Rows from block 3 of the audio encoder of a small contrastive audio-text model, named by matrix and row number. Rows with one number within an expert belong to one neuron, the router's apart. Each number is 200 + 40 x the weight over its row's rms, rounded and kept within 0 to 999. All counts start at 0. After the name is the row's rms in percent of the matrix's.
After each expert's rows are labels from the 100 clips, of 14848, where the router gives the expert most weight on average: "responds to" is what is common among them. Only what is clearly more common there than usual is listed. The data: chords played on synthesised instruments. In brackets: how many of the 100.
# router: router (encoder.blocks.3.mlp.router.weight, 8x192, trained with AdamW), inputs 0-191
# up: expert up (encoder.blocks.3.mlp.up, 8x192x192), inputs 0-191
# down: expert down (encoder.blocks.3.mlp.down, 8x192x192, transposed), outputs 0-191

# expert 0
router.0,086,259,122,178,73,230,202,255,128,186,181,167,221,187,165,200,192,124,201,229,166,217,152,178,138,214,223,200,176,133,191,260,199,192,107,221,221,235,155,252,141,261,194,166,156,289,187,231,164,217,187,198,171,262,111,211,188,204,179,244,199,201,152,174,247,212,219,162,242,238,202,180,207,215,168,133,199,243,247,181,167,264,215,256,239,180,187,192,154,221,173,243,257,143,242,146,246,154,181,182,208,183,152,137,240,198,174,117,282,164,223,182,214,215,218,184,210,215,223,170,233,200,182,243,211,239,174,200,149,217,195,210,178,199,168,192,220,188,204,219,263,148,159,252,190,154,179,121,49,195,143,190,274,184,245,218,159,234,219,195,225,273,188,158,151,155,271,251,208,190,235,196,150,215,162,185,232,152,246,182,195,219,245,199,202,162,212,232,231,223,171,267,193
up.0,090,214,208,219,180,187,167,173,229,132,251,203,181,124,198,217,215,130,197,173,139,174,193,251,195,211,201,247,263,235,247,194,274,171,169,175,237,179,197,187,189,214,252,265,148,272,207,150,195,267,213,140,241,153,191,237,191,159,162,180,170,216,164,197,200,120,181,192,179,188,222,174,233,176,289,269,220,225,129,161,165,286,115,163,118,227,238,219,175,234,223,125,193,215,176,214,171,217,228,165,216,143,235,199,247,194,219,213,198,228,218,206,209,257,226,112,233,152,312,161,189,200,152,184,223,293,234,232,174,270,187,174,197,206,147,253,207,177,203,228,296,124,215,226,195,143,122,255,183,218,194,243,175,214,206,149,162,198,260,217,77,114,204,181,251,202,182,221,201,241,205,239,177,222,198,237,127,187,173,234,211,182,192,209,215,225,165,205,196,229,249,174,194
down.0,092,205,241,166,259,157,248,144,209,227,211,234,185,210,207,92,205,195,145,222,233,225,219,211,215,232,118,211,249,175,230,237,217,182,224,222,204,131,213,228,306,178,181,209,222,253,130,208,208,137,163,287,222,221,191,238,210,195,228,249,221,225,235,232,153,215,182,150,218,113,210,161,182,256,228,134,189,227,247,198,204,201,221,205,224,161,204,192,149,192,126,200,136,114,239,174,184,275,192,150,220,218,184,168,169,227,239,212,238,188,192,169,273,234,190,210,220,245,159,212,224,189,210,160,230,188,237,243,178,114,211,181,223,231,225,165,108,156,143,183,149,193,163,150,174,263,247,170,193,147,210,175,198,237,205,204,170,145,143,194,286,157,216,269,217,232,149,281,234,100,94,236,189,206,163,188,170,202,184,296,187,150,192,182,183,243,220,197,242,154,230,221,244
responds to: block (70); horn-like (47); rumble (36)

# expert 2
router.2,093,226,182,215,133,227,247,272,172,248,175,222,250,231,172,250,171,192,288,119,203,250,123,201,164,152,202,257,161,173,221,185,200,195,206,228,199,201,162,179,182,288,215,125,160,216,218,199,202,254,210,220,196,202,180,255,233,174,210,184,234,176,159,173,171,166,154,249,111,212,256,133,250,218,165,191,178,191,245,218,200,263,198,289,208,201,220,153,153,267,146,260,154,113,134,263,228,179,209,143,201,180,160,223,224,216,203,148,253,165,270,202,199,118,135,227,197,177,247,210,160,181,175,244,162,264,212,120,190,173,198,192,138,246,124,185,171,216,201,190,198,202,196,250,161,226,216,247,159,208,241,168,222,211,79,279,171,161,224,201,191,196,115,231,218,161,212,221,160,193,199,207,181,143,119,208,191,191,262,178,236,198,168,237,215,189,230,207,176,288,181,230,203
up.0,085,142,238,236,122,230,136,236,123,247,205,203,184,169,209,132,231,209,216,219,212,186,257,257,183,244,172,222,228,209,242,177,213,223,147,243,217,194,268,215,245,182,213,165,185,213,173,184,230,255,189,185,198,198,247,142,253,195,239,137,200,128,172,241,227,270,251,160,195,247,164,266,251,241,158,242,188,265,159,206,208,240,102,276,245,195,190,223,228,170,202,96,167,199,152,279,193,167,145,136,150,193,184,224,208,219,121,182,140,174,187,205,183,205,232,152,237,156,270,193,191,217,155,228,271,175,217,229,162,253,267,221,250,170,224,181,94,226,185,208,219,242,192,240,188,271,164,183,203,246,191,236,137,149,219,257,182,183,241,194,184,213,207,206,136,210,203,264,212,157,205,147,219,238,229,234,128,242,228,168,229,153,170,223,199,202,278,180,240,197,164,117,191
down.0,088,168,182,173,175,241,213,199,225,206,166,202,201,280,209,257,215,206,181,199,154,203,263,181,233,177,232,232,234,252,190,176,157,201,205,149,203,212,241,224,226,152,128,208,223,161,244,201,254,239,288,188,195,221,208,199,215,167,152,231,192,228,198,219,223,84,195,251,164,103,174,181,195,248,243,236,162,250,137,145,154,185,173,231,275,219,162,228,215,255,250,210,177,227,285,193,209,158,209,284,167,134,307,225,135,257,167,136,252,227,248,136,214,146,156,213,167,200,211,157,173,193,143,168,195,145,212,262,215,161,168,205,164,251,141,212,128,167,151,167,185,146,204,239,208,109,207,296,180,201,230,237,189,181,247,194,199,162,195,258,182,175,270,211,222,187,219,236,204,165,212,172,162,147,152,253,234,141,208,155,216,218,232,256,216,146,204,266,207,186,267,191,159
responds to: playing: arpeggio up (56); horn-like (35)

# expert 6
router.6,117,138,246,201,239,140,194,118,183,201,204,206,38,139,271,157,193,307,140,189,162,217,196,239,165,238,183,153,187,275,246,269,265,270,213,221,230,184,217,151,182,175,220,247,194,205,216,187,156,233,223,205,188,191,218,131,157,193,234,247,216,307,247,162,187,228,238,251,207,218,162,203,208,198,149,217,237,160,207,122,227,176,212,178,151,236,254,173,243,200,185,151,223,256,244,216,225,244,128,171,239,207,204,207,163,159,208,217,171,199,149,240,258,172,169,207,183,225,148,224,206,213,140,145,149,229,198,200,188,157,220,254,236,217,196,245,181,142,276,198,223,173,213,136,176,241,159,225,191,166,244,236,157,152,183,216,240,196,144,173,137,235,168,162,177,239,164,209,198,176,192,210,234,238,183,219,175,199,94,133,158,111,224,207,206,189,230,213,191,250,231,240,235
up.0,105,214,225,214,206,270,231,183,198,184,200,218,211,168,174,109,196,222,216,160,241,155,209,273,232,214,192,140,153,194,208,143,245,237,263,204,108,184,233,254,185,197,195,157,178,143,145,175,179,148,244,185,232,152,193,221,170,154,272,190,210,236,249,199,121,212,253,186,255,209,178,212,220,287,238,248,150,200,104,232,201,202,256,195,158,224,238,185,123,179,265,250,201,225,141,192,150,347,146,217,167,157,204,237,157,199,188,191,206,199,222,131,162,172,149,140,188,269,247,190,180,294,219,193,171,284,220,278,170,225,213,157,234,200,226,172,216,156,250,224,123,153,148,236,211,206,268,211,163,177,149,193,137,209,188,212,166,223,229,159,131,225,180,211,248,261,179,221,214,220,230,212,218,202,228,186,185,200,219,173,164,171,243,199,220,243,248,137,258,170,212,181,189
down.0,102,159,204,159,267,151,183,234,230,173,306,136,206,257,201,156,166,94,203,188,183,152,240,188,231,190,195,214,199,202,209,228,197,176,265,182,138,181,196,193,256,243,221,228,143,137,188,173,203,188,222,212,171,194,191,243,240,87,176,181,185,220,158,193,190,86,137,274,153,185,195,196,161,203,206,116,256,193,244,192,206,224,209,208,256,202,241,187,324,199,207,187,171,189,230,218,148,194,223,209,258,190,202,196,198,214,159,214,155,181,227,239,252,161,241,152,217,205,226,192,163,230,200,249,211,215,109,139,181,176,199,202,168,196,172,195,215,167,273,277,170,147,194,145,148,177,210,197,225,236,244,181,287,208,240,200,290,275,250,167,186,134,137,106,224,152,181,176,157,175,216,255,173,247,154,211,226,193,202,217,256,234,269,180,230,172,184,233,230,200,172,255,229
responds to: playing: arpeggio down (64); mains hum (34)

# expert 3
router.3,091,224,164,208,217,176,298,214,112,233,152,242,234,155,174,216,209,151,293,256,202,202,193,164,167,214,188,180,182,137,243,174,126,175,155,142,238,177,158,261,250,261,227,262,238,232,248,210,244,200,201,209,255,237,160,225,251,194,247,149,156,193,195,158,218,173,155,217,241,218,239,210,167,224,217,209,178,188,238,302,223,251,200,235,195,236,184,263,213,225,174,210,153,146,259,254,236,237,312,186,144,212,244,265,240,218,287,191,251,172,203,175,197,203,211,225,197,215,223,123,230,172,198,239,204,202,173,207,188,140,271,179,212,216,191,212,132,202,215,210,226,175,220,271,210,192,205,193,228,232,231,203,212,213,283,125,179,227,235,201,287,159,152,127,238,87,234,259,253,210,222,247,144,194,184,222,201,152,236,238,252,191,208,192,223,188,116,205,207,259,186,191,209
up.0,118,186,230,168,155,150,199,194,136,141,216,149,190,183,156,197,240,213,189,265,199,234,221,191,184,202,129,167,169,172,181,200,196,270,189,255,240,199,235,197,174,267,163,176,294,165,232,205,189,220,297,183,221,194,274,197,214,181,249,152,155,205,165,207,229,177,195,246,239,200,228,211,186,92,176,130,162,235,209,248,238,197,226,180,176,145,185,186,171,207,290,206,220,218,235,225,220,166,209,171,197,175,212,260,192,155,224,152,241,167,228,159,201,207,279,170,259,261,178,258,243,227,172,179,210,175,209,134,197,209,193,164,226,217,100,234,151,196,247,166,157,136,279,235,170,220,253,160,237,206,126,220,101,184,231,217,245,218,198,242,186,240,255,318,137,231,189,190,125,214,151,201,177,127,191,124,186,257,162,140,211,208,220,231,214,135,180,120,203,192,179,213,217
down.0,116,251,188,196,196,253,212,215,148,215,249,197,287,246,187,231,209,224,220,201,259,195,135,232,196,188,211,187,232,98,140,235,151,192,238,199,238,162,251,166,171,222,179,166,219,264,244,173,228,196,296,213,202,229,189,115,194,206,206,143,226,179,141,254,232,195,179,120,223,285,198,217,143,200,217,258,248,239,197,184,210,234,216,239,289,206,219,254,232,205,199,301,188,163,219,124,230,161,129,162,88,198,215,164,273,259,152,196,168,152,201,257,251,232,215,262,184,198,207,199,160,209,179,210,130,128,120,192,220,236,222,208,218,214,202,210,247,176,199,241,204,274,197,236,178,160,165,187,158,194,171,194,238,162,245,234,159,168,207,227,175,241,239,196,183,204,261,189,146,197,181,214,189,122,172,198,142,131,172,189,198,106,174,148,167,152,192,181,221,261,224,155,160
responds to: arpeggio (98); playing: arpeggio down (81); horn-like (53)

# expert 4
router.4,107,233,167,251,215,253,197,236,200,199,248,241,183,253,178,336,225,110,244,140,215,185,228,145,248,189,190,217,231,119,172,185,180,170,171,192,146,233,155,171,207,243,115,130,199,163,182,157,204,181,141,190,188,165,238,216,211,192,203,188,148,180,207,169,207,171,218,175,213,215,197,215,182,179,249,165,189,211,226,199,252,252,266,239,158,187,185,174,195,224,189,184,183,193,144,135,220,183,251,290,262,208,233,254,239,221,178,181,235,106,169,153,205,163,234,240,183,149,258,184,144,162,237,174,282,142,159,260,196,170,154,149,175,225,205,122,122,243,144,237,201,191,175,178,239,174,234,139,196,126,166,133,204,209,198,154,213,273,166,217,141,133,248,260,227,227,200,131,134,143,181,236,182,212,224,232,208,164,221,222,256,228,235,219,113,158,205,217,235,220,188,188,224
up.0,120,174,197,268,142,224,157,146,170,253,202,214,207,185,212,216,174,251,241,135,213,133,244,180,150,129,238,118,206,192,220,277,248,200,165,215,163,211,202,160,195,189,270,170,166,271,235,196,251,209,249,165,191,188,200,200,213,155,167,104,174,250,167,202,163,193,217,215,201,263,180,191,134,196,170,249,155,198,211,254,239,209,264,247,220,228,183,198,170,237,340,194,149,208,236,183,186,241,263,227,180,183,198,199,145,216,146,144,223,189,225,152,283,221,214,247,171,192,174,187,192,188,178,205,175,155,157,197,223,202,185,150,189,121,255,194,105,143,247,230,190,219,219,210,205,193,236,250,197,176,172,189,247,110,152,200,301,174,212,183,211,192,261,148,138,190,167,151,216,225,224,175,166,312,287,246,247,173,201,191,150,204,236,209,247,186,189,237,229,135,231,216,211
down.0,113,175,200,202,172,226,223,216,171,203,204,245,189,211,250,249,253,179,187,238,184,202,155,182,154,214,167,161,225,132,187,156,158,282,246,221,223,157,165,247,196,281,160,184,147,183,251,186,251,236,287,246,266,200,238,153,158,259,159,274,170,274,219,183,236,154,181,178,210,258,89,192,158,188,204,149,179,243,112,170,229,143,231,149,276,165,186,197,210,167,177,154,249,193,258,205,232,139,170,189,201,197,251,240,173,182,223,267,204,168,174,156,151,282,199,226,226,189,237,192,233,169,240,128,221,227,241,188,224,189,192,157,257,185,154,257,217,109,157,196,270,223,153,176,201,178,207,162,170,195,181,189,209,209,164,234,136,183,212,189,208,239,164,161,244,126,230,236,203,233,173,170,230,249,158,225,122,239,229,210,189,206,265,146,256,154,259,186,299,215,185,154,197
responds to: arpeggio (83); string section-like (42)

# expert 5
router.5,095,206,129,215,137,226,208,219,173,233,192,125,285,197,143,227,158,187,197,182,138,225,209,129,201,121,149,229,212,113,181,219,243,229,222,156,227,236,178,171,145,242,194,185,163,175,167,149,179,242,156,245,200,209,219,201,195,162,186,224,239,182,150,125,204,211,166,205,177,186,237,186,221,137,175,231,234,251,283,272,213,191,274,241,236,200,175,200,236,218,179,217,187,156,190,227,221,214,195,204,134,193,231,198,225,230,205,168,180,194,151,210,212,113,185,238,162,172,204,199,149,220,209,254,265,272,211,179,193,258,202,227,167,183,85,219,201,203,133,188,191,159,209,213,219,184,162,193,212,241,231,216,161,222,189,205,170,123,206,152,235,189,172,307,245,149,240,244,105,135,184,267,248,99,169,162,246,198,223,152,251,202,220,260,209,185,179,328,180,256,176,212,235
up.0,117,244,158,221,252,166,155,155,209,205,176,253,213,147,173,182,236,181,180,184,245,187,213,156,128,163,211,207,216,215,220,220,231,217,131,224,185,263,250,172,247,185,158,212,248,191,178,268,234,203,169,221,208,128,240,174,168,183,177,154,222,211,194,236,248,198,205,252,193,193,170,204,164,151,226,182,202,149,179,109,114,198,336,279,177,283,207,235,239,262,194,203,203,229,175,176,145,209,179,208,221,253,138,263,194,192,156,168,230,221,185,158,259,128,102,236,218,214,156,187,188,164,230,136,242,148,203,236,329,203,164,246,187,176,235,188,196,223,172,191,141,230,249,208,170,150,126,206,266,200,167,177,219,150,156,211,196,181,177,216,267,147,233,212,200,198,132,238,221,256,226,205,169,217,183,166,228,115,196,203,158,226,203,192,172,215,210,300,232,276,220,217,257
down.0,125,197,171,231,203,197,255,180,178,234,190,220,163,206,156,164,173,185,273,207,246,244,250,194,176,177,255,174,163,244,281,224,191,192,247,289,135,152,194,202,263,229,204,242,216,252,194,229,226,204,225,176,231,230,230,135,180,238,248,189,217,216,194,156,239,183,216,134,212,221,222,190,99,260,209,187,215,184,211,169,207,185,161,232,186,189,231,248,275,237,160,176,139,225,233,144,135,150,196,166,217,174,114,242,215,208,167,248,164,195,226,198,147,182,179,261,165,207,201,195,236,184,200,223,118,140,161,212,258,215,178,189,208,199,181,206,146,232,202,194,205,202,168,189,221,217,109,166,219,266,157,199,214,191,218,116,197,77,157,194,193,175,282,273,231,189,190,299,166,166,175,163,147,131,211,233,185,208,149,179,247,219,211,217,94,305,131,235,231,232,159,152,245
responds to: strummed (81); instrument: marimba-like (28); mains hum (27)

# expert 7
router.7,100,168,172,121,195,175,197,241,193,218,189,201,214,148,207,193,225,205,212,264,104,193,178,134,137,150,164,189,230,179,232,176,207,235,189,213,238,236,156,176,164,199,242,219,192,219,106,223,147,261,228,234,199,230,162,255,244,216,156,189,215,241,152,161,192,277,143,244,214,231,275,179,126,214,161,132,175,150,229,132,200,197,131,214,244,163,169,148,184,250,118,205,236,214,218,195,241,266,230,193,175,203,196,154,196,281,149,255,183,159,244,235,198,181,205,171,241,125,268,185,280,223,174,258,226,217,170,147,163,230,163,183,167,227,163,154,197,261,187,265,211,228,235,247,176,235,150,213,270,237,128,178,153,206,167,165,186,180,139,125,231,218,239,198,218,204,160,271,183,242,174,215,178,98,181,139,265,226,223,216,191,225,237,176,166,149,155,251,195,243,157,219,219
up.0,104,213,226,151,253,233,248,220,165,188,145,245,207,249,141,238,195,214,270,209,250,243,229,188,207,225,173,225,171,144,176,229,167,180,285,142,196,246,281,151,172,222,162,178,239,219,233,177,185,330,197,161,200,210,257,138,192,171,211,227,215,258,214,173,161,214,154,140,268,201,189,194,187,159,236,194,132,222,213,230,239,184,260,186,116,131,229,184,239,194,188,150,174,212,261,190,219,252,237,182,232,231,208,174,210,257,217,199,163,239,236,247,191,155,227,181,205,170,213,243,183,177,168,241,211,165,177,187,127,137,179,192,152,151,155,145,270,206,220,171,253,191,188,195,189,194,183,188,208,109,207,166,107,247,173,203,148,220,247,234,160,268,168,232,131,245,215,180,333,219,155,195,221,162,159,197,204,196,234,161,219,219,176,152,116,245,258,229,230,237,244,131,219
down.0,113,189,146,177,212,218,204,217,180,196,239,217,108,153,240,258,176,220,195,187,125,159,206,252,209,252,140,217,239,263,228,236,173,169,213,220,221,181,251,141,216,219,177,222,165,172,235,228,219,71,121,237,152,261,219,197,220,192,261,177,200,156,200,269,191,199,263,158,186,177,219,152,153,269,255,144,178,195,179,187,222,170,196,138,200,197,233,201,206,172,206,214,246,234,148,223,204,331,181,193,207,272,131,137,158,181,242,245,201,203,180,282,175,195,204,197,295,137,203,160,190,251,146,207,249,184,227,220,225,147,243,238,135,169,221,271,224,190,152,128,167,282,197,196,199,256,219,188,262,234,171,163,278,227,202,188,185,245,149,188,184,234,233,240,177,185,147,173,196,230,183,202,216,161,166,204,143,190,157,228,156,201,153,167,154,276,175,236,262,160,216,188,200
responds to: thin (high-pass) (86); white noise (56); pink noise (33)

# expert 1
router.1,107,260,220,233,267,269,116,153,195,171,199,258,189,204,166,241,122,198,169,111,253,119,185,189,150,190,174,212,199,222,160,183,190,214,154,171,226,103,306,241,217,183,222,219,242,290,204,215,157,173,150,210,164,211,201,144,180,184,173,265,203,205,184,263,269,221,186,190,192,189,170,265,236,177,253,190,160,129,186,189,248,194,253,224,249,233,166,246,204,203,161,198,189,225,173,140,144,259,210,160,135,267,167,208,195,153,229,273,181,150,241,220,184,236,168,190,196,148,219,183,186,199,173,213,201,160,194,195,239,208,212,221,144,196,212,275,141,177,253,233,187,188,203,235,214,227,202,168,168,213,144,189,154,131,252,154,139,282,238,223,147,234,201,197,202,208,171,290,263,170,227,174,192,281,230,198,218,225,179,215,196,144,252,182,200,184,256,245,261,181,251,199,106
up.0,118,170,251,204,203,194,187,207,170,210,242,183,194,212,314,152,181,202,208,165,183,222,277,177,169,243,159,216,207,148,133,206,189,212,174,199,271,208,169,190,220,218,240,224,226,179,226,165,148,193,152,233,162,146,261,275,237,146,189,219,229,163,245,181,174,104,173,202,191,262,167,177,228,197,173,177,153,186,119,214,215,155,153,204,171,172,211,224,172,151,202,151,194,244,174,164,255,287,222,167,285,180,258,233,242,193,184,182,181,185,277,209,221,187,256,86,210,201,233,215,247,177,259,209,227,205,112,207,239,183,259,114,205,159,299,157,246,193,190,149,203,172,198,189,260,246,238,270,180,193,213,157,123,189,158,133,212,265,216,173,121,219,207,201,213,174,231,181,186,241,180,143,242,237,209,155,263,205,198,227,218,195,151,178,167,199,206,198,278,146,205,298,190
down.0,112,134,274,261,160,208,201,165,178,165,206,215,186,270,205,237,171,206,175,259,239,305,188,235,161,244,140,133,200,143,195,167,189,188,223,214,228,185,178,204,160,127,238,142,207,212,152,215,267,272,188,132,267,291,207,193,159,251,183,228,217,214,276,259,187,237,248,228,184,176,214,176,189,181,225,196,228,170,227,150,151,271,209,235,240,180,222,209,180,209,205,238,177,240,201,173,189,205,202,207,172,164,157,153,173,244,213,193,307,216,125,280,110,189,196,237,157,241,178,216,179,192,237,183,162,242,245,158,196,130,153,203,176,257,242,215,198,225,221,138,217,237,172,202,279,181,213,264,251,175,117,188,212,168,205,215,160,178,209,238,264,264,243,145,221,208,153,160,198,184,159,105,156,157,211,195,154,148,143,191,175,187,211,173,234,252,196,154,205,196,141,160,136
responds to: vibraphone-like (57); organ-like (28)